python train.py --model="image captioner" --dataset="small charts drawn from random numbers" --train_examples=203450 --image_size=40 --crop_scale_min=0.8 --horizontal_flip=false --translate=0.06 --tokenizer="word" --vocab_size=33 --encoder_arch="convnext" --encoder_isotropic=false --encoder_norm="layernorm" --encoder_activation="squared_relu" --encoder_moe="soft" --encoder_num_experts=8 --encoder_moe_every=1 --encoder_expert_mlp_ratio=0.25 --encoder_slots_per_expert=1 --encoder_shared_expert=false --encoder_patch_size=[2, 2] --encoder_depths=[2, 5, 5] --encoder_widths=[80, 160, 320] --encoder_kernel_size=5 --fusion="cross_attention" --label_smoothing=0.05 --decoder_width=320 --decoder_layers=6 --decoder_norm="rmsnorm" --decoder_norm_position="pre" --decoder_activation="swiglu" --decoder_mlp_ratio=3 --decoder_head_dim=64 --decoder_fused_qkv=false --decoder_bias="all" --decoder_qk_norm=false --decoder_parallel_block=true --decoder_inner_norm=false --decoder_positions="rope" --decoder_cross_attention_every=1 --decoder_tie_embeddings=false --residual_init="none" --optimizer="normuon" --muon_scale="match_rms_adamw" --lr=0.0034 --momentum=0.85 --nesterov=true --orthogonalizer="newton_schulz_5" --adamw_lr_other_params=0.0018 --grad_clip=3.0 --steps=7300 --batch_size=128 --epochs=4.6 --lr_schedule="cosine" --final_lr_fraction=0 --warmup_steps=730 --weight_decay=0.2 --adamw_weight_decay_other_params=0
Rows from block 9 of the image encoder of a small image captioner, named by matrix and row number. Rows with one number within an expert belong to one neuron, the router's apart. Each number is 200 + 40 x the weight over its row's rms, rounded and kept within 0 to 999. All counts start at 0.
Before each expert's rows are labels from the 100 images, of 14976, where the router gives the expert most weight on average: "patch colour" is the nearest of a few named colours to the mean colour under the peak. Only what is clearly more common there than usual is listed. The data: small charts drawn from random numbers.
# router: slot weights (encoder.blocks.9.mlp.router.weight, 8x320, trained with AdamW), inputs 128-191
# up: expert up (encoder.blocks.9.mlp.up, 8x80x320), inputs 128-191
# down: expert down (encoder.blocks.9.mlp.down, 8x320x80, transposed), outputs 128-191

# expert 7
patch colour: black; brown
router.7,188,235,117,221,163,248,201,132,225,282,232,83,239,181,163,173,238,224,158,151,158,220,199,122,205,251,192,232,299,211,101,247,166,101,179,195,249,226,232,237,219,183,143,200,213,264,212,200,234,188,230,172,229,211,222,237,157,138,261,154,208,132,217,172
up.0,219,185,233,208,202,209,209,159,209,190,224,191,174,140,207,183,218,287,212,179,152,248,237,246,168,205,177,204,193,102,248,268,252,184,226,201,217,191,132,234,152,232,187,139,239,171,186,177,215,263,155,145,223,224,165,249,134,194,206,96,183,238,217,211
down.0,206,181,171,185,201,273,202,280,156,158,226,162,236,137,250,85,250,184,261,287,179,221,234,218,197,200,211,263,190,199,203,211,208,180,176,199,231,212,172,240,259,169,177,155,198,210,149,216,232,220,251,226,194,183,178,184,248,181,191,132,215,248,143,267
up.1,222,260,150,224,191,213,225,241,229,284,165,193,210,158,160,135,123,166,182,143,140,221,176,125,201,226,189,188,244,289,185,225,230,142,204,169,215,190,259,188,171,149,171,252,216,121,213,160,219,186,226,179,239,222,208,161,219,134,178,104,208,166,148,185
down.1,181,232,215,221,187,121,213,230,234,233,170,162,202,206,216,197,252,225,203,242,174,265,176,227,224,212,80,251,212,180,196,186,182,188,205,252,176,246,201,186,117,232,190,243,231,199,118,208,173,220,218,206,261,179,228,165,178,185,200,284,196,246,200,158
up.2,136,271,176,210,176,194,204,158,183,143,242,215,259,210,151,240,288,255,177,203,184,210,130,156,176,231,189,177,188,222,185,266,216,166,239,271,191,211,127,196,217,256,101,196,169,205,162,172,227,145,177,198,156,165,212,216,183,160,136,173,228,183,197,192
down.2,198,192,155,237,170,233,155,270,154,235,126,179,198,187,184,200,160,177,243,161,179,190,158,227,158,204,166,246,138,221,164,208,187,208,235,219,205,227,216,192,162,155,194,184,168,224,164,176,217,166,158,180,152,230,254,191,239,214,197,197,217,262,111,192
up.3,216,194,207,227,177,217,177,155,229,153,241,172,206,126,188,224,194,287,202,176,268,211,257,153,143,125,172,257,250,176,114,166,199,198,133,210,228,179,227,165,173,220,261,149,212,153,222,135,187,273,240,165,256,192,217,88,211,167,176,223,176,211,158,176
down.3,146,269,253,154,158,225,205,229,214,195,127,186,205,245,137,192,237,188,246,246,154,192,214,203,261,220,335,213,180,119,154,219,170,175,110,228,222,213,246,285,153,204,260,172,157,161,168,228,253,131,182,194,165,252,193,222,134,182,149,152,186,208,212,177
up.4,196,191,182,195,195,213,205,254,181,156,234,220,223,167,167,241,177,155,188,257,257,253,176,196,179,164,175,177,205,245,255,242,157,226,159,237,182,183,163,234,220,216,145,160,155,193,205,150,183,165,186,218,220,182,149,109,194,205,171,162,187,261,189,135
down.4,237,121,181,209,229,156,229,260,241,196,230,200,252,108,242,150,187,176,243,199,220,216,191,143,224,151,151,172,114,247,161,249,244,184,216,205,212,173,261,231,230,171,179,236,228,205,170,207,243,190,248,255,116,186,265,225,169,210,181,189,206,140,177,237

# expert 0
patch colour: black
router.0,160,186,135,210,160,164,309,240,203,175,143,299,212,233,232,151,228,268,181,207,225,266,158,195,202,135,165,269,180,147,258,150,240,181,189,178,235,176,127,211,101,252,140,120,234,153,200,269,196,161,175,208,260,235,239,253,258,296,183,250,175,200,209,321
up.0,218,183,195,195,233,189,198,200,245,153,186,227,180,205,209,226,192,241,204,154,227,219,186,278,183,202,163,272,158,217,263,197,219,329,171,177,173,190,241,187,178,159,217,195,227,236,201,184,202,275,212,169,252,222,144,254,218,266,206,201,189,163,138,174
down.0,268,163,180,176,231,255,163,291,255,182,193,164,263,242,176,232,145,259,218,211,299,168,205,163,221,184,152,276,143,185,191,199,212,224,149,222,188,243,225,194,204,188,161,265,223,189,144,189,206,205,187,140,229,146,226,173,258,277,240,108,213,200,132,184
up.1,131,223,141,223,262,161,132,188,218,238,181,219,141,213,238,206,215,171,230,235,168,262,247,142,180,123,226,225,227,227,191,185,143,208,190,213,237,246,216,173,208,259,243,176,189,181,263,179,150,154,186,242,121,217,175,166,214,84,294,253,234,164,226,116
down.1,211,218,183,136,236,152,224,245,186,220,207,241,188,271,251,197,235,215,214,175,223,182,199,215,253,162,221,214,227,184,183,123,163,204,210,248,115,185,125,188,208,199,169,256,202,187,154,166,206,193,272,231,237,149,123,123,142,160,283,240,277,235,181,166
up.2,251,191,214,217,219,154,193,210,206,172,229,236,186,157,196,193,207,185,152,113,191,225,151,151,138,184,235,237,200,170,171,200,214,134,169,131,227,196,289,229,207,129,252,256,208,208,157,170,221,217,221,168,162,188,137,201,221,200,253,90,265,243,224,209
down.2,209,223,206,246,153,166,159,242,202,218,230,201,197,180,167,249,208,219,143,197,266,168,183,161,216,263,181,158,269,193,236,243,239,231,213,174,197,183,213,159,219,198,263,276,217,251,194,163,221,282,229,136,216,231,233,213,207,173,173,158,209,155,215,183
up.3,272,239,155,192,204,186,170,243,212,226,197,222,205,238,156,254,170,274,225,168,148,202,234,211,222,260,166,190,190,163,195,207,281,163,202,180,197,144,199,213,116,187,139,208,264,196,207,178,195,236,167,196,200,194,192,202,154,195,208,198,248,241,153,168
down.3,214,233,217,169,201,201,223,196,139,171,261,174,120,167,155,193,188,249,157,129,215,195,217,177,220,180,159,177,202,173,166,247,133,160,193,156,170,187,243,228,192,178,203,188,240,199,217,239,140,266,249,153,188,156,192,249,294,215,119,203,220,180,201,213
up.4,236,232,225,166,215,193,218,186,195,70,267,158,239,168,217,247,201,193,278,201,164,196,226,141,214,189,144,204,293,168,204,232,186,190,176,189,215,199,233,157,174,213,230,186,216,174,223,183,219,227,207,141,220,181,210,141,148,232,216,192,191,269,176,219
down.4,223,159,175,211,245,269,206,165,164,206,299,218,183,205,216,117,262,217,188,201,200,187,180,169,204,178,202,159,246,225,137,199,227,172,213,203,150,202,172,205,221,195,199,245,204,254,181,214,138,229,268,168,190,240,139,121,180,194,200,223,260,214,300,214

# expert 4
patch colour: white
router.4,192,183,241,209,178,173,172,261,171,125,188,235,194,220,209,196,146,176,158,203,169,168,137,281,196,214,233,244,232,197,210,87,168,297,154,191,196,296,230,211,180,193,178,164,236,187,156,218,206,194,197,207,188,211,227,224,225,246,185,258,183,184,146,201
up.0,317,196,187,194,143,238,206,205,201,242,204,197,205,243,173,172,277,224,205,188,213,200,114,242,166,209,223,225,215,259,150,110,176,177,181,128,155,185,166,200,233,151,193,253,210,182,253,222,219,215,239,218,131,171,213,179,268,218,272,223,216,160,177,116
down.0,226,219,246,233,225,195,284,222,243,278,212,210,173,174,151,139,199,185,244,140,193,249,262,140,276,202,254,188,258,167,233,229,121,149,150,248,273,231,183,197,178,183,226,148,239,232,210,175,177,228,149,240,202,236,219,235,222,222,284,182,219,270,237,192
up.1,185,206,190,208,246,192,190,246,200,102,132,116,194,209,221,172,186,179,187,167,237,174,247,172,195,139,134,235,270,96,217,198,151,177,157,194,244,237,263,188,148,257,247,142,220,310,169,209,175,213,171,203,227,171,190,261,280,225,210,250,213,235,184,204
down.1,211,286,199,234,249,166,178,219,204,213,186,286,179,245,195,222,181,229,236,231,268,218,166,176,153,190,129,221,195,226,201,209,240,194,186,189,134,182,241,228,179,151,246,148,203,219,232,156,145,213,226,164,174,174,172,214,224,176,209,156,152,166,170,174
up.2,138,207,202,183,221,223,228,168,187,197,236,225,191,209,185,207,302,219,142,234,228,215,220,126,182,251,233,113,186,169,205,265,222,242,194,197,208,164,206,209,179,183,335,288,187,202,227,231,207,219,172,162,134,175,181,219,184,235,200,223,243,195,179,228
down.2,174,182,206,215,186,203,164,215,202,198,150,206,235,177,170,184,245,224,189,215,238,200,246,175,216,239,234,199,236,218,178,158,200,197,188,165,247,199,201,178,255,274,149,292,193,193,134,229,252,155,223,209,202,131,190,224,225,139,193,230,228,152,213,191
up.3,248,284,187,159,217,187,142,240,269,231,202,214,262,197,201,199,218,154,169,144,135,203,176,228,203,221,165,171,187,236,153,223,168,223,217,209,206,212,98,189,233,212,233,289,224,228,147,141,219,228,141,198,248,179,167,218,164,213,218,199,215,176,153,162
down.3,227,150,254,199,214,119,237,148,116,200,155,134,170,112,210,224,168,220,222,225,139,225,140,162,191,200,208,153,179,186,185,237,219,191,204,197,169,172,182,192,284,189,152,229,237,156,187,211,233,227,188,230,172,163,175,310,191,211,213,248,180,149,227,201
up.4,127,125,223,203,266,194,249,266,191,144,174,248,188,235,187,161,197,279,147,208,185,240,241,168,203,134,170,159,196,189,184,192,249,279,196,121,188,164,177,193,133,159,259,244,199,239,185,240,178,186,191,152,210,202,196,153,191,205,179,171,263,195,226,183
down.4,173,182,186,251,196,221,199,62,208,193,229,213,183,211,261,189,187,183,245,177,224,209,198,96,199,190,224,277,207,240,230,229,189,276,201,208,140,213,206,214,135,237,191,214,163,225,258,199,168,251,146,165,223,226,216,145,110,173,169,164,265,279,236,225

# expert 3
patch colour: black
router.3,177,277,238,195,174,213,165,217,174,177,184,236,216,170,245,238,160,131,217,272,215,188,142,180,251,143,187,249,212,167,206,138,223,245,124,202,168,192,165,231,162,228,236,235,206,252,165,175,310,204,144,188,186,191,220,218,210,178,172,176,206,224,197,168
up.0,207,211,209,203,203,202,257,161,158,210,178,208,214,232,198,250,297,182,203,209,195,238,296,211,139,225,177,188,157,265,202,147,253,196,189,255,151,168,206,166,245,178,130,230,208,186,211,129,182,176,191,158,124,191,193,210,123,183,199,140,199,177,164,169
down.0,208,209,182,197,179,184,213,204,214,240,229,227,205,269,193,210,186,232,204,220,207,125,211,166,184,289,205,164,235,145,110,195,166,130,206,243,212,226,195,238,251,190,156,221,242,201,171,164,189,219,182,198,181,289,239,167,209,204,180,226,135,174,195,216
up.1,89,175,218,188,171,250,191,143,192,132,250,145,152,188,213,197,132,214,162,158,208,334,247,315,251,179,260,179,184,113,237,318,197,123,229,222,168,175,236,161,178,144,219,205,226,164,210,235,240,120,201,168,201,204,204,195,162,202,231,168,182,196,288,222
down.1,150,249,145,100,181,172,127,161,189,215,216,176,252,264,157,255,200,232,181,208,172,192,211,179,182,274,223,266,222,258,143,205,198,180,117,231,184,221,202,179,194,160,247,240,230,279,166,180,234,220,203,173,226,150,196,191,201,193,187,234,225,268,157,281
up.2,246,181,155,213,209,195,239,141,223,208,161,214,221,226,215,217,228,214,174,218,180,233,225,135,187,217,190,248,181,98,182,234,191,185,146,184,257,257,142,183,257,206,193,165,216,223,162,178,201,151,223,215,203,155,165,237,202,176,240,228,234,190,214,184
down.2,236,214,173,179,237,182,211,204,221,150,236,222,164,246,256,237,274,220,207,267,209,176,235,187,152,175,229,166,210,169,232,189,237,244,171,255,230,234,151,149,139,217,245,192,171,265,267,173,194,263,197,252,187,203,119,168,237,186,159,123,210,235,215,201
up.3,259,199,234,216,221,248,190,231,198,261,244,209,224,183,195,175,206,182,222,131,219,187,178,141,155,219,89,195,186,175,198,175,224,170,205,204,208,190,189,195,206,227,137,181,203,228,249,259,183,179,216,188,354,217,192,192,260,148,189,168,164,175,188,161
down.3,196,245,250,147,170,205,246,205,189,132,233,222,218,265,200,176,303,196,224,163,229,176,182,177,177,266,204,131,248,154,181,233,130,268,189,185,217,224,147,237,164,209,307,213,251,269,192,223,245,117,204,217,182,191,199,207,175,200,159,256,237,187,256,172
up.4,233,193,187,200,235,215,179,127,207,272,226,183,239,282,183,217,123,262,208,240,230,220,255,98,202,228,218,155,175,152,243,211,298,236,196,233,150,239,251,161,192,143,260,193,186,186,174,213,150,245,206,152,219,181,178,190,238,250,261,217,174,136,209,250
down.4,276,240,157,181,250,216,268,228,148,239,286,186,226,264,264,219,162,266,178,197,207,208,215,171,232,186,181,208,237,199,188,157,230,237,197,280,158,147,165,173,192,211,157,178,297,262,219,179,143,224,108,252,190,193,173,196,194,141,183,192,159,192,220,192